config.toml
model = "segmentation model"
dataset = "patchworks of several textures"
train_examples = 36250
image_size = 48
crop_scale_min = 1
horizontal_flip = true
num_classes = 32
arch = "unet"
norm = "groupnorm"
hidden_act = "silu"
weight_standardization = true
pixel_unshuffle = 2
widths = [64, 128, 192]
blocks_per_level = 1
block = "basic"
attention = false
upsampling = "nearest_conv"
init = "kaiming_normal"
residual_init = "none"
optimizer = "adamw"
learning_rate = 0.0029
beta1 = 0.9
beta2 = 0.98
eps = 1e-08
max_grad_norm = 1.0
max_steps = 26800
batch_size = 64
epochs = 47.3
lr_schedule = "step"
warmup_steps = 5360
weight_decay = 0.05
Rows from block 2 of a small segmentation model, named by matrix and row number. Rows with one number belong to one channel. Each number is 500 + 25 x the weight over its row's rms, rounded and kept within 0 to 999. All counts start at 0. Numbers have three digits each. After the name is the row's rms in percent of the matrix's.
After each channel's rows are labels from the 100 images, of 14976, where the channel reaches its highest value: "strongest on" is what is common among them. Only what is clearly more common there than usual is listed. The data: patchworks of several textures. In brackets: how many of the 100.
# convs0: first 3x3 conv (model.mid.0.convs.0.weight, 192x192x3x3, standardized in use, each kernel summed), inputs 0-95
# convs1: second 3x3 conv (model.mid.0.convs.1.weight, 192x192x3x3, standardized in use, transposed, each kernel summed), outputs 0-95

convs0.72 131:499518520480538528512536484516509522507509507508508506520505502525487526503486490490489484511506485504535505536484551555530478507481484511515501533467501475525510524502513506501488511529516489524501529525504494531484486525509520471514524442501517505522528507507520487487497521497506549436
convs1.72 115:511491494540471532503487503463481491468466510482474476479499417484496490537513545514509490488537503505485476476472519502467479499506495494522502481533512546546499543494524480504550513503524481499534505517530468487525429579529513524471477554532511459539518503513546530485542515484492472440
strongest on: spotted (42); veined (41); marbled (29)

convs0.148 106:478465473519516503518515500522498490534489506510518477484508529539490538471524500485534480539485517547503457533510468507523524474505534523540495480486470529544510536494515494539490472477529565484532521507496540487490489478519554515498501506536561510471510511510520551491452493470493515548
convs1.148 095:532544468544511512489536540523500551497478514511524528539517506502489529500509500521506494521523521500516509541487517500463486518488540474532493539505525500528516566537531491516515522487534518530508516540510479532511536538552557475542543514528506495508502517528524501530523526493531519537
strongest on: spotted (33)

convs0.142 076:505509491506497484463532515510494503509495512491508512506486545540512493459487487513459491496536484495537528498486486506505494513447486453466478499511487498529488531497520486505518511506549528522502513535516521561526528496529521472549539490528512461491554515491535529515525467512555494495
convs1.142 094:486503482498500504482531493503507504469467509504484541481519485522471496524531555543505475508515450516433482536517504477528502515465518533519502526520495555498463504500503523520531504494493485476484500515506456505510458492467500533476482520466521459525472516476441540490526506477509507507
strongest on: camouflage (34)

convs0.88 122:479490486510545498511506505483493516498478509488475464498495504490466499560477493484496447527487460485538481487462532525491494485453482491487539510464531510529541542505533532563466460500535462510494540518465466509457492505526542475508515529531522519502549474508533546470497551490510526468
convs1.88 114:492488504519483468494480505492492499498487484528493513502488514528486456499500485531485480508468562520467506535513506472481493513501471491485495508513517517481468514500423480508490487449497486550477483501504510509484458499502475519510467486487451481474488524514474418518513477527505520474
strongest on: spotted (86); centre pattern: spotted (46)

convs0.102 078:468529532498525494516529519498494517499524473521507514533500512492506531487487494502493495536478503499553497486476541520493490521518478521474461480463486497520478540473527496516495523454537500503474541527520474535498516501527525469508515480515546487486544502495534483530524543502513513465
convs1.102 073:522500465474481507498506495498469477487471500457505478544462478498506497541442505511452521462506459525453494469550509509494452503469496482517498481497524575497507491475509520508496513509490512535557473521485506474513458522539530514506543525508493534544490510496532492517529501510528519478
strongest on: camouflage (27)

convs0.6 107:511475474511530522506522536505460517536516550509475456515501512501451506538466493442512465539476472452519489510453503487523497497472516518473538487490508516535532505524500523555511447461528493520492508500515454496478488480520521511496512498505525504504513492518515519483446479435502548519
convs1.6 102:467481507507495460488484465475503451445464489521477514503474471481478492498479498546450525483487532509477469498513447475494531528504479462507466493471518487479476512488481475487491492475479528509501466509509512485528508468487458457524500483495459490528502554450475445491537481501491487482
strongest on: spotted (57); centre pattern: spotted (34)

convs0.163 078:523503508511488497526471496474500493500515474504502445506481537472478446506487539473506461493500504466482517512464545494493514476442505491490484535449499495540511539476516536536459467497477512509547523511522409549540477488526509508511488495472497493496531505500521507483519516460512502499
convs1.163 101:470494475497491500481450451519472491456444543429515498504512464467494502515475517500454466478488472495465470503442456460469459493505539503520502478500509530482505495511532497530512529534511487530527487476526514510489535535493445493533528494537482505510529518496475486514501468507495473509
strongest on: patches: five (50); cloudy (28)

convs0.79 067:504485472481500495499477515487517508514518464501492459490510533491512463477480455518481455467502498462525519489459490469482503519441512454511472546531479462531501514458544503529520506478511493504491522537519447540541532469526513483504503522524530470536525448515533484493548507477522497479
convs1.79 087:514489497514516498505507496504507484512470526535502557508551504516520518473560499491541494551491473527494513541511441446500510488497486566526525508467497506500500528528461480507518515521483528506473515524487504488513492513481506493479452526450461465485450492474454548508507502498496540549
strongest on: camouflage (32)

convs0.52 133:497516540482547506503528540483535531536512518543512526535527516538505509515515513492515535528513505511555525539517530536535523529523482520509500534500497485537490544535530497498506494491545484504489540522500507522490517521547539500508524479525549507497547509517552480480492504485521504504
convs1.52 108:525489485507492543541489475521516491467484537443522496507533508466530530517502510505463490514522529482479480487474506457507424510516492463519535526508507573540522459508493490541543510509507536532532492485526502491476514509519491497491514554497492505525485511513511552537536510548499537503
strongest on: spotted (30); speckled (30); bubbly (26)

convs0.84 080:489471517437521498516451513491489464501540530532459515466476533501501461510454497483499449521491449480492496501493557464485477492508501500472477495445479473512511514504499505499502522513506480542504506497562485512497517471500499448515516487515494520446505483513499511487499501506517537493
convs1.84 102:488494507506526462473522461465470483479486477463483474549505495502511503507508520512454490487542507518467479503491485482522458511474485455486494491497519506550484499499534504510491476519528523500514519485470503528497511507491488510508549462500525519527509507495493496477530520506521495484
strongest on: patches: five (60); rings (35)

convs0.95 087:458477552484497466553502503507488500499543479557472508477496516525528506517474476485517491498510518504515525490493512483489474481515495537507493537497493502522472536482542520468488481449526534499521537512527449512491498485514527450523480497538537517452516507501526490486466509522531517481
convs1.95 104:524531451506515533449514509505515453453417483434491529536503494485491493481528500509490475489505489536478439477492492500504460495504506490533484474520526489500512501478498484496487517548499504521493492480497501491502472530458480495474509521476482484504482487463451472494511532487508486503
strongest on: patches: five (52); labyrinth (30); honeycomb (29); grid (28)